Weights of a small audio frame classifier.
Model: 3.71M parameters, norm groupnorm, depths [14], widths [192].
Rows from block 2, named by matrix and row number. Rows with one number belong to one channel. Each number is 200 + 40 x the weight over its row's rms, rounded and kept within 0 to 999. All counts start at 0. After the name is the row's rms in percent of the matrix's.
# filt: filter width-3 conv, dilation 4 (model.blocks.2.filt.weight, 192x192x3), inputs 96-191, a 3 kernel for each
# gate: gate width-3 conv, dilation 4 (model.blocks.2.gate.weight, 192x192x3), inputs 96-191, a 3 kernel for each
filt.78,100,215,273,204,272,289,210,255,207,201,218,227,194,132,213,239,231,167,232,195,142,247,213,220,187,176,195,167,181,222,227,213,201,160,143,201,173,148,127,243,203,163,214,242,211,165,214,231,265,214,178,206,225,183,193,240,248,220,288,243,212,217,202,207,173,179,230,208,185,179,184,216,272,271,210,199,158,253,167,266,270,189,205,226,189,231,217,204,240,166,138,228,236,323,240,182,212,228,220,198,179,267,214,188,256,170,224,218,165,204,248,212,214,241,226,241,177,198,264,153,158,278,246,148,168,255,219,238,201,221,148,264,296,255,270,190,205,235,219,218,212,237,281,220,190,182,147,103,187,181,205,156,191,144,162,174,201,167,154,152,196,203,183,162,212,148,240,182,196,187,153,222,213,207,161,181,223,220,248,254,213,238,167,206,163,180,198,217,153,295,245,187,93,151,237,173,257,199,147,197,260,163,99,153,196,191,126,221,209,198,149,256,163,172,221,179,133,138,135,175,187,144,233,117,167,243,121,174,183,170,165,218,135,192,217,121,99,204,202,222,191,231,190,161,162,173,131,258,207,181,233,198,231,79,223,150,207,207,161,192,154,250,278,181,230,254,234,170,144,169,190,189,159,203,213,201,205,213,177,173,249,154,162,162,70,200,174,207,162
gate.78,104,182,264,166,218,314,147,148,156,209,205,240,139,267,270,175,208,246,215,152,205,217,214,265,272,245,224,191,318,174,171,164,213,163,159,171,197,258,147,222,207,262,168,204,268,218,189,223,143,196,188,179,198,225,126,154,213,203,180,220,207,157,293,228,171,158,159,163,253,175,229,206,200,250,232,162,250,189,158,256,208,211,232,237,173,168,223,181,195,191,218,209,183,137,258,166,151,211,171,120,259,206,223,200,195,204,205,240,136,268,178,169,287,214,228,246,240,178,176,271,165,182,219,139,256,171,205,254,232,202,185,213,110,241,272,174,171,228,224,232,241,235,276,270,206,177,155,157,228,214,205,257,208,213,250,132,211,168,195,231,188,187,239,218,221,169,183,250,243,126,162,174,197,195,223,221,144,178,179,163,150,201,276,178,201,179,203,156,219,152,159,214,234,221,186,134,116,139,161,231,249,222,168,173,220,187,191,150,177,195,243,195,175,241,269,130,219,149,249,195,169,213,177,214,123,196,171,149,283,182,249,181,210,214,215,200,158,212,191,214,171,179,208,231,280,188,175,317,248,251,219,201,184,224,213,160,132,194,224,187,202,165,232,228,177,164,192,176,214,277,198,155,119,265,179,269,194,201,210,205,178,188,167,241,201,257,206,170,197
filt.79,102,193,203,168,173,203,105,208,186,214,127,204,152,192,161,140,144,174,198,243,249,191,196,196,244,117,194,215,187,173,197,193,208,223,231,168,213,177,134,147,228,175,222,231,195,182,221,212,218,252,215,171,191,229,189,157,241,219,256,199,213,191,146,161,157,207,127,208,172,132,245,172,254,206,205,302,200,276,169,143,164,173,132,195,218,244,197,198,159,150,224,218,187,138,196,219,244,179,204,172,93,231,171,259,200,130,222,250,199,137,133,258,183,224,205,181,187,136,179,147,191,172,154,182,215,208,226,135,202,178,265,182,213,188,217,186,209,195,255,273,210,199,250,246,205,224,196,176,195,167,152,167,99,206,182,195,214,163,148,274,154,203,197,156,166,173,198,220,199,207,215,208,164,205,207,202,144,227,239,171,178,219,176,196,255,139,255,193,181,221,247,211,237,232,197,194,131,210,200,146,200,236,253,245,216,248,175,211,215,192,146,265,248,252,216,199,211,232,212,162,156,169,175,139,183,302,163,180,222,168,238,261,189,203,251,165,157,268,223,240,244,217,212,230,199,135,228,245,212,208,267,178,213,279,167,203,244,241,204,244,220,227,164,159,140,113,196,182,253,149,254,189,256,229,154,219,212,220,151,206,207,186,185,209,182,188,205,159,208
gate.79,102,186,206,127,140,124,246,148,199,181,195,166,237,172,167,178,202,200,206,203,220,146,249,133,187,228,128,144,247,209,204,119,117,199,203,202,241,174,145,175,159,236,195,190,213,216,263,194,178,218,162,172,213,198,194,194,220,190,215,183,261,177,182,229,212,237,247,185,194,209,206,185,149,159,235,219,214,133,228,227,222,145,212,198,177,224,234,234,177,238,171,231,151,165,245,165,209,231,181,147,232,143,186,205,234,308,253,191,218,231,236,202,179,202,200,161,104,176,177,194,146,221,238,196,203,134,188,157,93,208,225,190,214,167,262,135,217,184,195,231,224,221,196,176,231,232,253,198,155,187,187,178,193,173,224,151,193,295,208,263,205,233,272,184,210,154,123,249,176,194,215,216,168,216,253,116,243,193,169,272,200,219,221,230,133,178,212,242,182,236,102,189,219,232,169,141,197,205,220,133,197,216,277,190,184,234,183,233,229,186,188,115,205,250,193,217,140,261,273,182,197,148,194,285,255,219,215,191,214,171,232,205,218,224,149,153,162,181,202,182,179,189,164,279,208,211,143,153,170,225,169,194,175,196,214,230,211,266,177,190,212,300,119,137,197,203,218,253,198,276,204,207,264,174,250,238,272,210,211,246,222,265,254,205,222,173,196,203,159
filt.80,103,303,247,192,212,219,248,153,200,175,188,179,236,241,199,197,255,222,221,265,239,226,248,244,265,222,145,190,277,230,227,169,177,183,114,248,129,133,160,244,191,244,202,178,170,209,158,160,211,172,172,243,165,202,237,161,184,157,185,170,235,172,159,217,169,163,179,173,162,239,214,130,192,181,233,201,178,212,222,215,121,205,214,221,215,176,213,260,178,258,191,194,164,221,244,201,181,98,195,224,203,230,249,228,203,138,176,153,187,219,185,211,229,253,192,188,177,177,228,224,137,232,172,253,189,127,173,229,151,185,173,225,185,170,156,195,233,234,197,196,224,164,260,157,166,196,253,234,239,197,225,217,186,169,155,167,229,266,202,175,223,238,203,243,173,263,245,203,151,157,198,167,183,198,187,189,211,192,180,236,118,100,286,183,171,240,164,218,255,129,264,233,194,261,231,175,239,224,219,258,164,248,169,160,241,229,146,145,272,166,223,188,208,205,269,207,211,223,271,224,151,152,180,198,182,200,157,187,249,220,153,191,202,238,224,234,238,225,240,230,146,189,192,170,262,289,176,148,201,212,137,168,155,131,192,200,234,219,182,196,159,151,240,265,127,223,179,194,232,298,222,167,324,209,249,179,191,173,227,200,247,186,148,229,204,111,176,127,254
gate.80,107,172,218,169,234,172,259,128,216,123,229,213,237,224,156,210,165,153,154,216,158,201,251,184,154,186,204,144,140,173,134,174,136,245,221,178,171,155,137,146,278,152,187,169,190,194,226,250,190,238,197,172,205,137,206,221,189,157,197,211,186,161,215,246,178,227,180,232,183,158,147,132,198,293,182,159,232,214,136,134,197,153,263,226,264,181,183,167,212,125,197,112,230,250,206,225,189,244,149,225,254,179,151,143,216,141,213,224,153,202,202,193,127,200,181,133,199,222,233,212,203,194,173,148,241,248,134,235,173,252,118,232,171,190,288,209,240,173,185,195,191,174,215,133,163,185,179,196,234,185,268,250,177,150,197,240,258,216,287,196,254,208,217,259,174,181,235,122,183,220,231,191,231,239,284,269,214,233,183,217,174,147,211,176,167,177,244,194,234,225,213,174,211,157,143,192,217,187,223,171,229,217,208,180,158,219,251,163,208,239,220,181,207,225,172,124,168,265,155,230,250,168,199,150,235,205,238,200,189,258,175,145,178,124,216,220,193,196,233,205,175,257,180,138,188,209,102,96,266,137,233,235,181,293,136,253,169,160,192,198,176,203,157,224,267,214,247,213,257,233,157,215,195,191,235,192,202,193,252,199,207,229,202,278,217,230,194,230,183
filt.81,100,221,213,215,194,175,186,179,195,179,195,197,159,186,100,172,164,232,174,222,180,206,180,201,172,235,261,255,205,246,226,188,209,166,244,204,164,143,215,199,238,194,161,288,254,263,197,265,243,183,210,229,197,238,292,193,213,186,206,227,203,102,121,237,208,226,194,204,173,178,222,165,205,236,203,186,183,181,197,251,246,293,238,218,188,176,245,197,224,220,220,246,154,204,197,186,190,163,214,217,173,268,269,182,253,246,221,260,248,210,204,219,229,177,166,216,170,181,206,218,237,211,223,233,256,232,207,233,224,168,159,76,138,212,250,201,161,187,181,184,190,181,170,189,219,173,230,229,147,163,188,206,196,150,190,161,202,206,236,216,272,269,204,215,240,217,206,193,212,149,209,166,234,162,137,186,177,155,162,232,208,143,221,204,154,223,227,155,239,230,124,187,230,154,221,204,215,190,182,253,187,85,149,193,274,157,176,177,150,145,244,211,247,169,193,285,270,209,146,210,205,176,182,210,206,181,250,244,210,276,199,152,168,236,165,229,168,161,252,233,223,171,268,210,258,207,183,165,235,203,193,208,238,238,241,185,139,226,211,229,242,218,221,227,125,166,186,232,157,211,213,191,262,191,171,212,219,147,249,180,242,202,164,173,232,135,219,222,188
gate.81,102,202,264,160,120,239,118,170,126,191,183,154,163,211,234,183,158,175,148,182,284,216,244,216,181,206,234,204,239,305,250,187,242,205,216,160,198,181,216,225,225,233,213,152,230,167,182,221,143,199,227,217,171,166,235,207,255,144,171,183,155,175,203,165,184,167,198,261,201,194,148,168,171,197,248,190,225,190,241,167,295,212,248,216,237,145,229,145,198,249,149,147,170,138,223,254,177,236,178,222,141,182,159,216,259,149,219,244,190,205,294,150,254,165,191,200,178,169,181,222,245,147,204,139,152,264,132,151,215,192,251,188,126,195,212,183,217,202,229,187,148,191,164,214,181,175,229,190,196,133,211,184,253,203,156,203,268,236,262,180,175,196,250,217,113,133,240,198,268,186,211,142,216,188,223,222,215,161,194,213,185,171,211,260,195,256,200,208,178,166,204,181,246,200,190,168,192,196,218,196,205,162,176,239,211,135,179,171,240,201,229,203,193,122,195,190,234,209,192,184,262,188,208,182,190,201,207,140,215,210,293,223,189,169,155,213,209,154,189,178,238,191,202,237,98,240,138,177,183,220,237,133,160,188,267,181,222,75,199,258,194,257,260,128,149,240,219,172,223,189,242,208,144,172,232,143,231,245,178,179,191,196,101,225,218,186,253,175,236
filt.82,093,161,210,270,207,170,216,224,210,206,165,142,166,232,129,98,164,121,250,196,156,244,280,165,144,216,160,127,203,198,196,178,152,240,183,159,188,204,215,121,158,194,185,179,174,151,203,170,188,221,201,155,200,145,273,217,135,164,190,261,229,153,229,132,206,169,112,192,131,162,202,159,169,167,163,158,228,163,225,208,240,219,251,168,257,296,215,200,199,148,161,186,217,192,184,215,97,211,111,146,180,166,232,171,250,200,199,188,204,179,194,138,115,203,184,220,197,166,157,206,215,179,121,143,232,232,176,169,233,170,149,225,100,216,209,191,181,121,164,167,149,170,189,156,162,192,229,197,173,178,174,191,291,149,232,250,264,192,176,212,261,145,272,163,232,219,173,187,240,216,133,183,140,106,201,170,212,163,189,197,181,218,214,296,166,185,246,207,211,261,231,167,264,181,218,221,217,201,145,203,163,181,211,250,170,235,210,162,200,172,177,185,203,268,129,113,161,216,201,236,210,167,170,182,218,217,170,172,227,182,186,181,158,213,199,225,227,251,182,126,206,229,207,190,185,141,128,182,231,161,209,174,285,274,160,218,136,223,202,232,172,244,197,140,213,157,100,253,243,157,214,240,236,186,201,193,256,269,171,239,197,188,280,213,183,247,192,179,177
gate.82,101,104,249,183,228,159,183,197,146,211,142,171,195,258,95,242,167,200,256,144,162,206,184,204,119,172,188,89,236,171,217,243,155,195,216,70,288,233,89,187,232,217,176,174,166,200,225,198,254,176,187,206,154,130,176,138,206,186,172,189,166,253,173,168,199,205,184,216,146,186,206,224,212,157,115,209,193,138,184,179,186,188,265,240,118,166,98,155,206,239,194,139,202,166,206,206,178,199,110,166,173,239,192,158,197,190,193,147,193,145,229,188,189,221,225,87,177,176,178,170,238,214,189,210,176,207,214,173,165,194,217,201,194,180,199,266,146,169,174,197,179,207,207,144,235,199,207,242,175,100,203,164,169,239,244,204,178,179,291,216,220,213,261,200,243,218,200,239,253,186,220,185,208,242,230,197,304,205,184,178,251,139,116,228,204,196,233,215,292,234,198,194,222,252,184,163,214,154,199,270,207,188,212,212,167,206,232,226,210,217,192,210,340,251,212,185,288,171,170,167,185,144,176,172,289,209,173,226,206,194,264,260,194,215,158,223,235,235,188,134,263,212,182,220,214,227,236,223,248,178,160,178,180,152,282,171,219,143,219,209,232,208,193,266,248,191,224,218,163,145,161,222,224,220,214,203,191,149,215,196,176,280,208,168,244,223,215,170,228
filt.83,094,212,208,189,184,209,171,210,203,184,236,173,162,217,192,175,173,226,163,155,175,158,209,215,168,194,217,144,215,159,185,152,196,149,239,265,210,235,246,228,180,259,144,229,181,160,214,249,209,169,163,223,207,198,150,151,170,218,234,189,237,107,254,279,195,204,255,179,189,188,197,180,167,277,248,240,276,207,212,202,154,233,195,255,192,182,180,256,174,181,175,168,201,257,199,161,183,227,168,219,200,127,141,158,132,220,221,176,161,205,229,218,203,178,174,206,211,158,256,264,116,165,241,190,216,206,147,253,142,197,191,269,190,204,201,153,172,197,130,213,209,163,161,241,136,164,217,302,202,205,169,163,144,224,225,144,178,253,181,238,243,156,139,238,186,213,166,198,167,129,223,223,193,175,199,224,200,200,178,178,145,125,212,173,204,143,197,170,212,244,170,211,157,152,208,228,189,144,218,231,152,200,232,259,301,245,173,291,237,225,160,215,175,169,224,93,183,173,226,181,154,160,242,246,191,193,225,166,169,189,72,192,162,99,217,177,188,196,214,140,78,231,152,202,173,186,244,212,140,172,201,247,113,198,171,203,150,287,281,183,155,166,254,281,168,285,143,233,202,146,158,197,221,188,248,193,216,144,192,197,242,217,283,190,144,151,220,180,142
gate.83,098,206,170,197,235,212,164,195,227,144,205,205,163,179,245,106,188,261,180,206,293,196,178,204,221,228,128,150,181,228,228,208,183,220,254,149,216,143,209,172,223,192,249,231,268,218,186,228,277,230,252,218,220,163,189,206,274,242,199,203,182,209,227,198,257,192,295,177,194,209,203,218,228,247,108,288,202,248,166,168,207,185,174,195,249,253,204,230,200,160,263,233,143,183,174,215,182,212,246,225,178,131,201,163,209,201,135,253,224,201,191,224,153,168,195,172,196,267,212,190,271,146,210,236,226,191,216,140,219,233,178,228,205,188,282,125,243,220,230,150,158,210,239,158,219,142,273,200,213,179,190,193,216,139,110,157,201,228,187,301,183,205,102,131,214,176,229,202,171,231,192,163,154,240,237,206,193,165,199,191,178,223,156,125,216,215,225,168,153,213,218,191,139,179,323,273,205,184,160,171,221,193,257,164,172,178,181,137,238,185,177,159,163,253,175,137,146,150,140,192,213,165,210,148,216,190,200,138,184,173,214,254,243,165,177,253,199,203,222,139,206,214,217,193,188,168,221,172,274,152,112,235,174,203,225,170,181,180,207,237,228,214,244,205,191,181,137,255,179,262,149,179,213,200,198,219,211,184,222,190,212,224,195,190,226,172,198,196,142